config = dict(
    arch='transformer',
    model='multi-label audio tagger',
    dataset='strings of digits, spoken by a formant synthesiser in many voices',
    train_examples=39062,
    gain_aug_db=10,
    time_shift_ms=50,
    n_mels=40,
    hop_length=160,
    input='log_mel',
    spec_augment=False,
    win_length=512,
    norm='layernorm',
    norm_position='pre',
    activation='star_relu',
    mlp_ratio=6,
    head_dim=32,
    fused_qkv=False,
    bias='none',
    qk_norm=False,
    parallel_block=False,
    dropout=0.05,
    inner_norm=False,
    subsampling=2,
    layers=10,
    width=192,
    positions='learned',
    pooling='class_token',
    num_labels=21,
    init='torch_default',
    residual_init='zero_last',
    optimizer='soap',
    beta2=0.99,
    lr=0.0016,
    beta1=0.95,
    shampoo_beta=0.95,
    eps=1e-08,
    precondition_frequency=20,
    max_precond_dim=512,
    one_sided=True,
    adamw_lr_other_params=0.00084,
    steps=19600,
    batch_size=128,
    epochs=64.2,
    lr_schedule='cosine',
    final_lr_fraction=0.1,
    warmup_steps=1960,
    weight_decay=0.2,
    adamw_weight_decay_other_params=0.05,
)
Rows from block 6 of a small multi-label audio tagger, named by matrix and row number. Rows with one number belong to one neuron. Each number is 128 + 24 x the weight over its row's rms, rounded and kept within 0 to 255. All counts start at 0.
After each neuron's rows are labels from the 100 clips, of 14976, where the neuron reaches its highest value: "strongest on" is what is common among them; "loudest band" is the band of the loudest frequency at the time of the peak. Only what is clearly more common there than usual is listed. The data: strings of digits, spoken by a formant synthesiser in many voices.
# fc1: MLP up (model.blocks.6.mlp.fc1.weight, 1152x192), inputs 96-191
# fc2: MLP down (model.blocks.6.mlp.fc2.weight, 192x1152, transposed), outputs 96-191

fc1.145 [123 128 112 114  81 162 172  82 126 109  80 111 123 114  93  88  87  97 107  72 125 114 124 100 101  92 133 121 154 127 134 139 114 126 125 160 101 118 143 126 181 107 147 105 129  96 137 128 116 109 159 128 111 104 161 103 111 150 125 112 119 125 139 120 153  95 137 146 183 165 109 101 138 102  93 131  97 119 147 113 113 155 113 171 132 143 101 164 160  55 114 111  97 107 108 133]
fc2.145 [136 137 141 184 135 141 121  92 107 106  91  99 152 156 140 196 139 100 133  91 154 131 115 118 120 127 127 181  97 135 179 104 124 147 129  97 115 139 154 118 130  96 141  98 107 106 136 153 142 142 143 173 126  88 166 128  82 133 126 149 151 107 174 106 137 102 157  84  81 160 138  88 121 146 129  88  86 117 131 144 147 123 110 123 131 167 112 114 134  82 122 132 125 102 141 117]
strongest on: voice: child-like voice
loudest band: 250 to 500 Hz; 500 to 1000 Hz

fc1.286 [162 150 114 131 164 155 146 124 103 107  96  95 134 117 132 136 128 102 113 130  88 142 120 109 180 108 125 146 141 123 108 129 147 101 146  90 153 120 143  97 110 132 124 117 142 135 128 172 122 147 110 105  96 107 103 140 144 139 121 108 129 133 132 103 156 140 116 145 109 109  54 171 118 115  90 105 133 109 149  91 116 113  80 100 115 116 112 102 118  75 133 115 148 131 147 145]
fc2.286 [119 119 111 124 182 139 106 112  62  94  67 124 124 158 105  99 155 122 143 157 111 144 147 114 158 117 113 122 167 148  83  85 134 121 116 178 157 131 143 112 134  80 139 136  82 118 110 109  90  84 120 130 117 124 111 139 114 111 131 146 122 106 118 139 144 132 111 114 115 135 118  67 183 120 139 146 152 137 131 110 161 130  67 140 115 112 124 139 106 130 132 123 130 101 158 141]
strongest on: "two"; voice: high voice; clipping; last digit: two
loudest band: 250 to 500 Hz

fc1.434 [127 118 145 143 162 129 139 129 105 128  89 127 126  76 133  90 139 143 146 135 137  99 114  83 170 139  93 139 135 153 117  94 124 162  89 129 116 165 164  98 154 117 126 132 132 121 107 112 106 103 152 120 120 120 112 118 128 122 121 126 189 113 141 113 125 103 123 199 173 135 118 115 178 130 103 161 122 127 115 129 128 130 170 140 114 128 106 153  99  30 155 100 141 138 128 107]
fc2.434 [157 122 141 157 145 108 119  85 160 125 135 109 141 139 132 183 125 123 152 117 147 130 129 103 111 128 120 165 101 108 136 128 116 161 180  96 141 116 142 157 165 107 153 132 116  91 166 126 107 144 168 165 119  96 181 142 119 127 125 183 116 142 174  99  99 110 150  73  90 171 165  62  92 165 104  75 142 131 113  97 138 124 121 127 128 133 140 101 151  81 109 120 117 116 141 132]
strongest on: "zero"; reverberation; first digit: zero
loudest band: 250 to 500 Hz

fc1.533 [113 140 118 138 131 106  93 150 122 132 150 170  82  55 131 154 165 109 107 134  99 148 139 127 120 124 151 106 109 178 116 132 132 110 152 136 124 151 156 147 130 126 139 146  71 146 131  80 163 162  79  95 115 108 105  99 151 135 123 133 159 144 151 102 122 117 132  93 142 116  82 145 155 116 138 112 126 126 118 124 114 122  66 123 102 144 124 119 138 119 116 136 133 105 137 125]
fc2.533 [ 70 162 112 131 177 122 151 122 155 160 152 140 135 151 131  93 152 105 165 107 111 117 159 110 101 136 131 141 103 146  98 122 121 161 152 175 132 108 132 124 116  78 154 128 115 143 130 109 111 148 109 105  97 150 127 117 156 171 115 111 135 137 156 106 167 129 136  90 120 164  33 148 168 132 108 152 115 150 132 144 131 150 149 129  97 177 130 123 161 152  98 102 140 117 154 110]
strongest on: voice: child-like voice; "four"; last digit: four; mains hum
loudest band: 500 to 1000 Hz

fc1.678 [106 125  94  50 104 110 137 114 121 142 130 119 155 143 139  93 172 138 128 164 131 171 161 146 109 120 113 137 112 162 125  91 121 125 131 154 145  95 151 133 148 134  73 122 134 156  94 149 116 109 117 150 140  94 101 108 105 146 142 128 147  89 128 134 139 156 111  85 123 115 114  92 150 117 135 134 142 168 123 108 123 134 138 164 149 198  81 102 161 124 119 125 122  98 171 124]
fc2.678 [117 140  99 165 128 123 121 154 115 124 122 147  89 142 160 126 143  99 106  98 110 138 151 133 117 113 113 125 161 139 145 161 158 111 130 140 108 146 100 125 106 177 148 154 108 163  62 145 120 114 102 137  76 132 134  79 136 159  94 131 108 127 170 128 118 153 137 117 132 126 108 112 147 115  97 167 100 123 130 127 173 128 137 130 164 182 128 117 138 145 141 137 135 114 147 101]
strongest on: "five"; first digit: five; last digit: five; thin (high-pass)
loudest band: 500 to 1000 Hz

fc1.320 [102 124 108  99 175 106 128 123 151 120 111 157 166 120 129 140 128 110 110 160 121  88  98  98 159  93 127 140 156  72  89 104 166 115 152 143 143 112 109 113 144  95 152  95 113  94 128 148 126 117 110 135 139 105 110 126 148 114 125 107  88 150 119 103 121 112 150  91 125 129 146 107 148 129 116 105 179 140 147 142 179 171 129 135 145 115 126 171  76 111 132 155  72 107 108  96]
fc2.320 [109 122  96 151 106 123 156 145 137 125 107 161  96 124 136 136  98 127 136 112 137 151 154 121 127 113 118  95 140 165 141 168 145 110  90 137 132 188 150 114 143 131 115  99 105 143 160 140 125 112 141  96 110 125 129 156 121 122 129 160  80 128 148 154 145 110 138 114 130  80 169 169 124  99 126 138 161 106 139 110 116  72 125 101 129 155 170 163  91 152 126 137 187 128 175 110]
strongest on: voice: child-like voice
loudest band: 500 to 1000 Hz

fc1.542 [140 116 131 113 130 127 101 125 143 151 138 130 123 112  83 101 119 147 121  90 136 121 115 130 121 120 167 134 115 135 116 135 152 105 110 144 128 116 171 123 122 129 121 111 143 102 158 102 176 110 120 129 124 112 121  67 131 114 160  85 154 140 101 121 120  98 119 119 105 155 103 106 122  96 117 104 146 194 149 130 104 154 123 103 101 126 120 123  96 103 125 119  97  93 114 115]
fc2.542 [104 114 127 132 125  95 141 159  74 133 102  95  85 117 132 150 123 178 105 115 141 101 145 137 119 109 117 148 159  97 111 152 125 133 116 133 155 178 164 141  78 125 173 137  90 170 129 137 163 144 148 136 102 157 102 109 120 112 167 163 121  92 141 101 151 159 123 122 132 162 105 117 130 114 143 140 136  90 130 141 131 140 134 116 120 179 129 114 137 161 150 111 145 158 118 158]
strongest on: "five"; muffled (low-pass); mains hum; last digit: five
loudest band: 500 to 1000 Hz

fc1.636 [ 85 123 153 118 146  94  68 109 142 115 171 146 159 103 126  78 115 112 107 143 144 123 133 157 127 126  79  88 108 130  97  87 100 103 112 147  96 144 131 118 136  94 129 110 149 106  63 122 118 131 163 124 143 116 142 125 137 118 140 141  90 125 144 121 120 114 141 138 140 150 131  97 127  92 141 149 101 163 129 160 108 143 151 125 122 107 119 123 106 102 123 147 124  89 142 155]
fc2.636 [ 94 154 146 127 156 104 143  85 141 132  95 119 142 127 129 109  93 136 135 132 127 160  92 135  93 159 123  90 131 129  95 113 146  87 141 116 118 145 149 178 116 139 146 132 135 164 126 138 117  59 125  99 159 169 139 141 120 111  99 155 150 162 139 113 134 142 102 116 146 170 136 117 112 128 127 121 153 115 145 162 124  87 127 139 109 111 139 129  84 150 129 129 141 156 152 147]
strongest on: "zero"; reverberation; last digit: zero; first digit: zero
loudest band: 250 to 500 Hz

fc1.152 [145 149 147 129  73 159 148 123 128  96  81 101 102  97 147 162 121 113 118 135 125  83 147 135 112 109 147 108 115 106  92 111 165 116 115 119  87 148 168 158 125 120 148 132  98 120 115 124 145 117 118 132  79 120  95 126 140 131 132 136  82  97 163 136 115  83 131 139 111 151 117 180 123 131 110 107  90 127 101 128 126 106 159 141 133  98 133 133 165 104  71 104 133 104 107 149]
fc2.152 [ 97 163 140 140 131 102 151 144 100 155 104 181  68 162 140 124  94 153 125 140 122 148 146 114 116 124 153 112 143 107 123 119 128 152 118 164 145 129 148 130  77 143  87 156 154 114 126 127 134 127  71 154 119 134 131 149 102 111 131 153 138 119 156 128 163 104  97 141 105 166 138 112 124 125 148 179 127 146  85 108 165 106 122 156 138 107 142 135 116 148 160 125 149 117 164 132]
strongest on: voice: child-like voice; number of digits: 2; clipping
loudest band: 250 to 500 Hz

fc1.488 [131 120 116 135 140 133 126  85 132 151 137 109 117 144 128 141 134 124 119 114 141 128 142 102 137 142 167  88 155 137 130 127 146 134 137 119 177 152 203 139 165 139 120 131 107 103 145  95 135 161 126 135  96  94  93 104 107 121 104  89  94 128 121 140 106 158 108 122 122 138 113 162 170 113 111 134 148  98 162  83 108 129 135 104 134 109 152 129 150  98 177 128 144 119 147 122]
fc2.488 [103 128  75 131 103 100 151  61 137 161 172 150 151  83 119 117 116 131 144 192 166 169 121 136 155 135 101 146 161 154 134 148 136 117 126 173 164 121 146 111  93 134 154 110 146 133 136 142 133  91  95 100 142 146 109 130 125 146 126 134  82 133 166 117 143 153 133 122 145 152 145 119 116 140  91 124 153 151 125 109 176 132 113 101 119 148 150 135 115 162 176 128 144 127 121 136]
strongest on: reverberation; last digit: one
loudest band: 500 to 1000 Hz

fc1.125 [155 170 176 109 112 118 121 110 149 109  81 125 127 133  86 103  99 164 144  93 121 102 114 167 141 157 154 115 145 147 107 117 123 115 114 100 142 137 153 201 153  90 149 107 139 128  78 144 120 137 135 157 133 114 144 166 110 174 121 138 116 132 100 160 170 103 135 115 135 103 117 129  99 163 181 115 163  74 130  86  88 124 124 138 101 142 146 131 122  95 130 122 122 130 120 116]
fc2.125 [122 194 119 122 136 168 145 177 150 116 134 151 108 109 145 149 123 137 143  96 163 149 118 126 151 133 183 118 154 111 128 154 100  99 130 191 140 137 148 157 106 130 129 128  99 148 149 115 108 158  98 125 130 113 113 125 163 152 136 108 157 103 118 135 194  94  75  99 112 116 154 145 117 113 146 160 131  89 133  78 152 131 151 113 139 137 109 173  91 145 146 150 144 128 107 125]
strongest on: reverberation; "four"; voice: child-like voice
loudest band: 500 to 1000 Hz

fc1.124 [119 142 131 120 128  78 122 102 157 120 109 104 132  94 105 151 156 120 119  96 134 110 119 164 113 135 149  56 116 146 146 117 107 158 119 144 119 132 141 120 112 128  94 172 128 156 149  69 146 131 110 102  92 132 109 131 108  94  84 117 133 125 150 144 153 102  87 141 141 123  88 143 132 125  98 136 162 130 140 141 115 185 123 155 160 129 102 144 150 109  97 114  86 131 103 102]
fc2.124 [118 103 112 105  85 133 111 117 137 152  94 142  71 153 129 112 102 121 131 128 112 138 161 147 166  82 143 111 163 135 145  93 112  78 134 152 129 125 134 134 123 111  82 175 121 139 136 109 111 117 130 117 153 132  82 173 128 107  82 135 135 120  94 116 126 146 142 135 109 177 109 145 120 156 120 131 143 111 129 117 141 150 142 120 125 158 108 138 115 134  94 133  46 156 128 172]
strongest on: "two"; rumble; last digit: two; first digit: two
loudest band: 250 to 500 Hz

fc1.208 [121 134 104 142 132 165 121  84 132  91 123 128 112 147 115 143 117 101 129 130 113  91 119 116 170  97 110 104 194 206 110 136 108 122 125 149 121 121 151 144 163 145 158 102 144 126 125 148 146 119 109 127 120 133 119  85 157 101 149 144 110 120 160 132 136 126 118 111 133 150 154 126 111 168  92 122  95 159 130  95 133 133 167 161 118 185 146 132 142 156 109 101  87 134 112 129]
fc2.208 [130 123 129 164 132  90 111 142 108 119 143 144 106 115  96 114 140 148 120 149 149 108 113  91 150 122 127 112 166 139 153  80 152 101 124 144 131 148 143 148 119 147 124 183 171 149 114 152  89 177 133 136  76 156 110 106 111 100 153 166 110 121 141 103 103 133  90 148 117 134 175 145 161 170 128 178 110 135 131 117 110 147 141 113 107 137 164 132 144 138 119  87 180 143 106  78]
strongest on: "three"; last digit: three
loudest band: 500 to 1000 Hz

fc1.49 [109 130 110 141 123 122 119  99 123 111 116 136 141 114 112 125  80 118 157  89 109 145  78  94 105 145 155  72 201 125 141 126 125 134 111 101 136 151 164 118 189 137 160 120 114 157 119 135 124 146 115 134 152 136 117 102 116 115 135 134 108 173  70 134 105 147 134 141 135  92 145 145 135 130 124 119 148 124 117  87 134  84  94 150 119 156 160 116  98 110 108 108 135 147  75 128]
fc2.49 [117 174 126  97 107 130 128 141 143 124 126 124 102 114 118 122  78 164 104 138 138 145  98 121 148 145 143 102 180 129 162 120 139 104 105 183  83  93 134  99 135 149 117 132 129 166 147 133 146 180 161  84 143 148 117 110 137 146  93 158  69 145 120 161 103 164 145 120  79 134 137 147 139 140 117 177 108 127 159 151 116 126 110 144 140 140 115 125 117 136 152 150 139 130 150  92]
strongest on: reverberation; "nine"
loudest band: 500 to 1000 Hz

fc1.177 [111 106  73 112  82 161 133 174 147 129 112 120 167 138 126 103  71 143 172 119  66 115 144 155 113 115 107 114 163 161  76 122 112  84 125 133 117 160 103 133 150 125 100  66 113 139 146 170 107 134 130 114 128 137 131  91  83 129 159 134 162 132 109 108 115 111 142 153 148 141 120 120 126 121 129  91 105 106 155 109 116 123  82 147 131 203 133  89 126 107 156 127  83 142 127 175]
fc2.177 [161 128  79 116 127 124 140 158 160 134 139 109 158 125 106 171  95 206 111 162 128 139 119 158 119 111 106 132 158 111 164 105 153 138 124 101  72 138 111 129 147 149 159 112  84 146 134 126 120 155 125 104 141 145 127  85 118 189 128 111 103  98 120 161 114 163 146 146 139 187 130  96  91 127 126 140 119 136 131 129 105 117 150 130 137 108 118  81 157 141 161 144 147 114 158 168]
strongest on: reverberation; "zero"; first digit: zero; last digit: zero
loudest band: 500 to 1000 Hz

fc1.77 [138 142 128 181 149 147 149 153 152 124 116 134 122 136 114 166 124 125 141 137 135 134 132 158 116 120 108 123 111 132 105 132 156 143 132 142  87 121 177 116 167 134 104 150 116 120 134  75 129 123 113 141 126 119 145 155 143 120 155 152 161 137 119 109 160 108 116  99 154 127 128 134 143 133 179 153 150 111  93 139 151 133 111 117 106 122  79 140  84 121  91 179 113 128  71  90]
fc2.77 [ 99 141 143  96 118 175 138 140 150 144  71 136 117  63 131 180 128 114 114 116 120 139 145 159 131 120 110 101 171 112 129 169 115 133 103 164 172 145 148 158 140 128  95 165 114 136 144 155 123 126 173 109 120 142 119 139  97 134 118 106 124 150 103 137 119 131 175 140 125 137 124 125 105 154 133 135  97 108 109 118 128 119 100 124 117 130 127 156 159 124 141 132  76 156 137 130]
strongest on: voice: child-like voice; "two"
loudest band: 250 to 500 Hz

fc1.317 [102 184 116 104 138 192 129 132 120 136 108 121 125 112 118 120 123  77 125  92  79 145 115 116  94  98 140 130 141 164 140 133 123  70 108 157 139 123 117 117 169 148 129 115  95 108 139 112 117 121 119  94  96  55 111 126 130 128 137 144 136 109 126  94 128 141 120 124 116 136 160 130 177  92 127 118  99 109 113 164 118  93 113 117 128 117 117 157 116  32 118  87 150 151 141 137]
fc2.317 [152 128 123 155 135 124 103 103 131 117 124 101 160 123 125 173 145 127 152 123 156 104 133 105 110 146 126 184  95  94 144  93 144 151 166 118 117 128 156 111 153 108 124 123 113 111 136 138 115 129 150 162 113 104 202 149  97 135 112 167 118 127 160 112 113 116 163  74 106 152 175  76 119 174 109  73  90  95  81 126 134 141 143 123 112 142 138  90 174  63 119 122 116 115 128 149]
strongest on: "four"; voice: child-like voice; last digit: four; first digit: four
loudest band: 500 to 1000 Hz

fc1.429 [123 169 111 171  72 114  80 123 154 148 123 135 121 139 133 132 135  98 134 133 128 132 141 101  93 191 119 111 143 213 128  88 126 123 153 126 112 154 136 135 113 123 129 118  88  93 105 146 141 122 105 107 124 124 130 117 119 129  93 166 114 111 122 116 150 154 117 105 132 129 101 146 110 139 121 108 131 133 148 132  85 137 107 122 174 127 128 140  80 107 119 103 169  76 123 134]
fc2.429 [ 87 121 118 158 145 133 114 103 126 167 122  89  88 169 181 145 128 121  93 141 125 147 146 120 154 126 116 108 135 157 115  72 129 153 149 154 138 182 103 166 150 107 150  77 145 113 120  99 138 127  91 113 112 111 100 126 118 132  99 128 135 135 129 113 116 145 116 133  91  95  93 121 153  88 164 148 103 105 141 122 131 136 138 143 114  86 125 140  78 177 120 125 107 108 105 150]
strongest on: "zero"; voice: child-like voice; clipping; first digit: zero
loudest band: 500 to 1000 Hz

fc1.146 [112 122 120 117 115 112 157 100 126 121  72 114  97 149 116 116 145 114 140 117 174 100  96 102 119 142 149 129  87 166 106 148 179 136 120 134 140 113 116 103 105 146 151 139 137 125  95 191 118  99 130 111 106 131 140 121 131 131 116  89 154 135 138 133 138 131 108 136 109 139 134 100  86 125 207 134 116 108 150 156 125 132 110 103 164 152 131 113 109  39 114 153 186 113 132 131]
fc2.146 [123 126 127  79 101 112 106  94 122 160 143 127 140 136 110 149 143 150 152 105 176 124 169  82 115 112 119 171 113 110 145 106 128 134 175 122 127 132 118 164 120 135 123 121 120 124 116 150  97 128 145 100 120 129 102 161  96 140 146 169 127 105 155 126 122 166 102 118 132 152 153 129 163 123  92 106  96 107 133 117 160 167 151 136 145 127 117 127 153  97 126 134 141 122 115 133]
strongest on: "four"; "three"; number of digits: 5
loudest band: 250 to 500 Hz

fc1.650 [154 141 104 126 132 117 101 119 101 140  46 126  72 125 130  76 153 112 149 109 126 142 160 156 104 127 157 129 119  85 119 173 153 135 133 150 103 151 100 176  93 124 133 138 117 119 104 138 136 131  99 126 157 120 149 135 124 125 114  75 130 131 144  76 112  89 125 130 162 135 111  93  98 123  94 155 129 161 135 152 164 127 163  65 109 114 136 135 113 107 134 126 116 170 131 119]
fc2.650 [177 110  67 129  92 151 149 102 106 190 113 117  83 147 107 128 117  91 144 155 148 142 108 114  97 155 140 132 138 145 101 165 160 164 122 194 148 143 133 124 131 128 119 119 107 107 125 116 173 137  89 173 111 130 121 129 101 144 113 106  93 120 152 165 141 151  95 157 134 166 107 145 129 136 132 164 137 108 138 141 141 144  66 127 118 139 133 121 123 157 156 131 142 104 120 176]
strongest on: reverberation
loudest band: 250 to 500 Hz

fc1.287 [ 88 196 119  84 131 127 107 167 100 144 117 110 137 122 146  99 122  91 124 139 123  95 108 130 119  89 136 149  96 137 137 138 134 103 139 125 168 131 104  82 165  71 166  93 142 148 140  86 139 115 118 111 107 118 142 147 117 136  94 104 120 133 132 104 152 122  97 108 144 158 124  98 133 114 149 168 151 126 106 123 117 115 123 130 144 146 108 106 105  67 103 140 154 138 131 131]
fc2.287 [127 147 126 157 119 129 111  88 117 113 116 122 152 135 152 201 123 139 138 107 146 130 129  95 120 148 142 180 109 100 164 117 125 137 153 124 137 114 138  99 135 115 136 149 112 100 148 145 122 132 135 173  82  75 193 132  98 131 123 146 124 135 172 111 105  94 172  95 108 156 166  79 114 154  97  52 100 127  95 108 129 133 149 124 131 133 137 104 166  77 143 112 114 119 133 125]
strongest on: "eight"; voice: high voice; mains hum; last digit: eight
loudest band: 500 to 1000 Hz

fc1.44 [169 117 128 136 135 110 139 134 121 150 114 139 153 139 126  89 133 104 105 139 152 115  82 137  78  99 161 127  65 130 150 133 136 118 136 146 155 105 117 119 158 122 152 121 152 129  57 153 119 172 156  96 143 125 134  99  63 151 134 140 103 130 115 121  96  85 122 147 110  83 149  55 121 116 168 162 120 163 115 128 142  89 112 111 165 105 117  94 124  96 144 139 105 100 162 114]
fc2.44 [157 105 129  95 118  95  99 117 132 144 174 160 124 120 162 108 128 127 106 101 141  95 177 100  91 103 147 132 102 136 123  98 119 136 149 155 151 114 136 163 125 132 120 164 142 152  79 137 109 165 178 138 104 101 102 111 144 110 150 135 114 172 150 123 151 133 165 132 157 151 114 130 122 105 100 111 113  88  93 100 139 140 119 147 143 228 117 138 174 109 163 144 179 151 136 101]
strongest on: "three"; reverberation; mains hum; first digit: three
loudest band: 250 to 500 Hz

fc1.291 [121 150  94 113 116 133 137 145 115  87  98 112 136  92 128  77  97  96 141 117 146 107 115 132  91  97 165 122 117 131 137 130 139 105 103 146  74  97 124 127 147 117 153  95 109 143 166 114 158 143 102 131  92 142 146 134 103  96  95 151 140  94 167  91 195 117 162 141 136 130 126 102 183 128 116 129 161 127 139 100 152 128 132 126 149 154 117 176  99  46 112 121 132 147 107 114]
fc2.291 [134 124 134 163 127 136 131  86 138 116 122 105 143 116 126 165 112 127 171 112 141 110 134  81 102 130 116 164  94 122 142 114 122 150 161 111 112 143 155 119 141  96 140 137 146  94 155 115 102 147 145 182 138  78 190 130 101 128 124 168 136 149 171 106 118 115 143 110  77 144 152  88 109 155 108  59  90 126  92 127 134 145 146 125 115 138 124 101 148  64 130 151 117  99 154 171]
strongest on: "zero"; "six"; reverberation; last digit: zero
loudest band: 250 to 500 Hz

fc1.63 [109 162 158 107 155 140 133 137 128 172 115 105 133 107  98 135 133 141 141 141 138 105 169 131 102 172 115 144 103 131 150 147 132 170 101  81 137 156 153  88 182 121 135 103 177 158 113 101 123 117 148 142 112 105 145 142 116 176  88  78  81 148 107 117 159 189  86 121 132 141 130 131 115  96 124 109 114  99 122 116 114 138 103 108 142 120 141 112 107 116  92 123 101 116 102 117]
fc2.63 [121 117  94  91 172 127 119 115 140 149 124 113 100  99 129 124 111 148 112 130 114 112 140 132 132 114 124 129 115 122 164 115  96 106 126 100 131 175 160 123 104 133 161 115  99 140  93 152 129 145 159 157 136 118 127 109 158 105 110 155 169  95 122 130 142 158 104  91 106  64 141 137  94 138 153  91 149 100 160 119 184 131 116 161 128 179 129 103  98 139 119  79 126 127 147 119]
strongest on: "three"; voice: low voice; "eight"
loudest band: 250 to 500 Hz

fc1.658 [138 168 135  73 106 113 130 113  92 198 131 123 106 141 133  85 162  98 133 115 130 110 121 145 111  97 129 140 136 166  86 153  82 151 110 199 111 119 144 134 126 142 135 170 153 130 152 158  89  97 115 153 142 112 129 140 125 167 131 148  95  95 104 160 142 105 119 147 120 141 109  80 130 140 154 115  89 103 100 144  92 113 108 149 125 117 149 166 148 115 149 129 154 111 130 115]
fc2.658 [156 116 136 120 107 105 159 134  93 148 100  87 120 201 124 194 166 112 132 131 145 138  95 112 130 121 186 140 106 163 109 165 118 120 141 139 152 124 130 153 145 123 134 138 147 135 143 138 159  75 126 136 128 129 143 108 119 103 126 153 115 117 131 155 114 124 131 132 157 134 112  61  91 152 143 150 161 124 111 100 103 159  99 132 146 142  86 115 148 177 113 146 144 139 126 156]
strongest on: reverberation
loudest band: 250 to 500 Hz

fc1.607 [105 188  97 126 107 140 145 144 116 151  81 130 118 112 126 110 111 141 103 118 123 146  65 161  95 115 120 123 136 122 141 126 127 133 138 134 111 127 108 106 174 134 156 127 107 141 145 131 113  72 172 123 109 132 107 119 129 130 122 108 110 131 166 134 140 132 127 122 163 159 118  81 184 101 116 128 105 107 130  96 140 124 151  80 162 165 131 115  93  60 110 116 106 137 153 128]
fc2.607 [147 133 133 127 126 113 101 100 147 115 141 131 169 146 121 190 129 112 170 106 150  97 145 112 113 122 152 159  83 127 155 104 119 138 138 106 135 117 137 128 167 102 145 157 133 111 153 137 128 151 151 167 133  84 184 123 100 150 114 146 124 136 163 110 111 120 160 102  97 157 145  82 123 174 108  91 113 117 111 116 116 138 147 142 101 137 124 124 168  72 127 145  85 111 129 127]
strongest on: "four"; voice: child-like voice; mains hum; last digit: four
loudest band: 500 to 1000 Hz

fc1.158 [141 129 148 103 121 156  78 120 127 175 116  75 126 146 172  97 118  90 106  89 135 113 121 130 167  80 103 102 127 128 121  99 139 133 144 156 131  87 145 115 137 130 169 127 144 181  83 161 162 142 134 124 133 142 131 118 145 120 118 131 104 109 135 135 111 103 112 134 154 124 105 100 142 116 142 116  88 161 158 137 151 125 134 139 117 132 111 111 104  84 126 176 173 101 176 131]
fc2.158 [145 168 174 167  99 111 159 116 105 127 122 127 123  98 125 105  87 158 170 140 142 153 100  99 126 116 154 135 122 133  84 159  96 115 108 125 121 113 112 139  86 159 100  99 119 110 135 123 111  95 144 111 126 185 158 152 129 157 126 150 103 135 133 147 111 179 201 110 113 156  89 140 132 108 126 140 151 110 132 138 120 119  56 138 125 157 123  98 116 174 146 136  86 105 156 134]
strongest on: "eight"; last digit: eight
loudest band: 250 to 500 Hz

fc1.126 [139 174 106 123 104 134  88 158 104 112 141 142 150 184 169 148 164 110 153 173 144 122 126 113 137  96 132 123 108 175 179  95 122 108 147 121 145 121 135 124  83  98 135 118 128 140 107  96 118 114 107 122  92 115 123 129 119 108 147 133 114 155 128 110 112 111 142  89 144 143 145 153 138 160 121 155 169 162 127 129 116  90 150 124 103 165  95 118  74  90 131  88 167 113 139 139]
fc2.126 [106 137 137 153 143 123 129 116 108 120 129 183  86 165 103 102 156 100  69 110 145 150  97 143 133 110 173 110 131 112 123 138 127 126 142 103 167 112 134 115  85 123 164 121 136 150 162 113 140 192 119  93 127 172 115 111 116 161 130 115 146 143 144 140 121 150  96 117 101 111 122 145 139 107 133 138 118 150 128 144 149 133  84  98 188 133 134 116 142 118 122 138 160 112 143 121]
strongest on: "three"; voice: low voice; last digit: three
loudest band: 250 to 500 Hz

fc1.250 [148 114 164 129  88 168 122 121  75 134 121 141 164 112 160 125 121 137 133 165 162 154 139 139 137 142 163 138 125 115 149 139 151 144 109 133 155 125 138 104 120 107 124 142  89 141 132 115 123 144 146 122 106 135 126 107 122 126  92  99 120 145 135 138 111 141  76 123 150 112 149 130 134 128 104 138 110 117  98 186 110 149 156 156 112 140 120 144 124 126 118 129 155 117  45  82]
fc2.250 [172 134 127 110 125 174 113 115  98 152 144 105 170 124 167 146 110 131 136 158 112  80 143 160 148 169 108 143 147 119 135 104 162 108 129  99 103 135 122 103 144 154 118 163  86 135  79 136 161 138 147 116 164 122 111 135 145 153  95 113 117 161  94 125 119  86 157 167 164 132 126 145 123 137 140 101 102 112  98 141  91 128 141 135 119 160 155 132 151 145 144 133 119 106  85 124]
strongest on: "zero"; "two"; last digit: two
loudest band: 250 to 500 Hz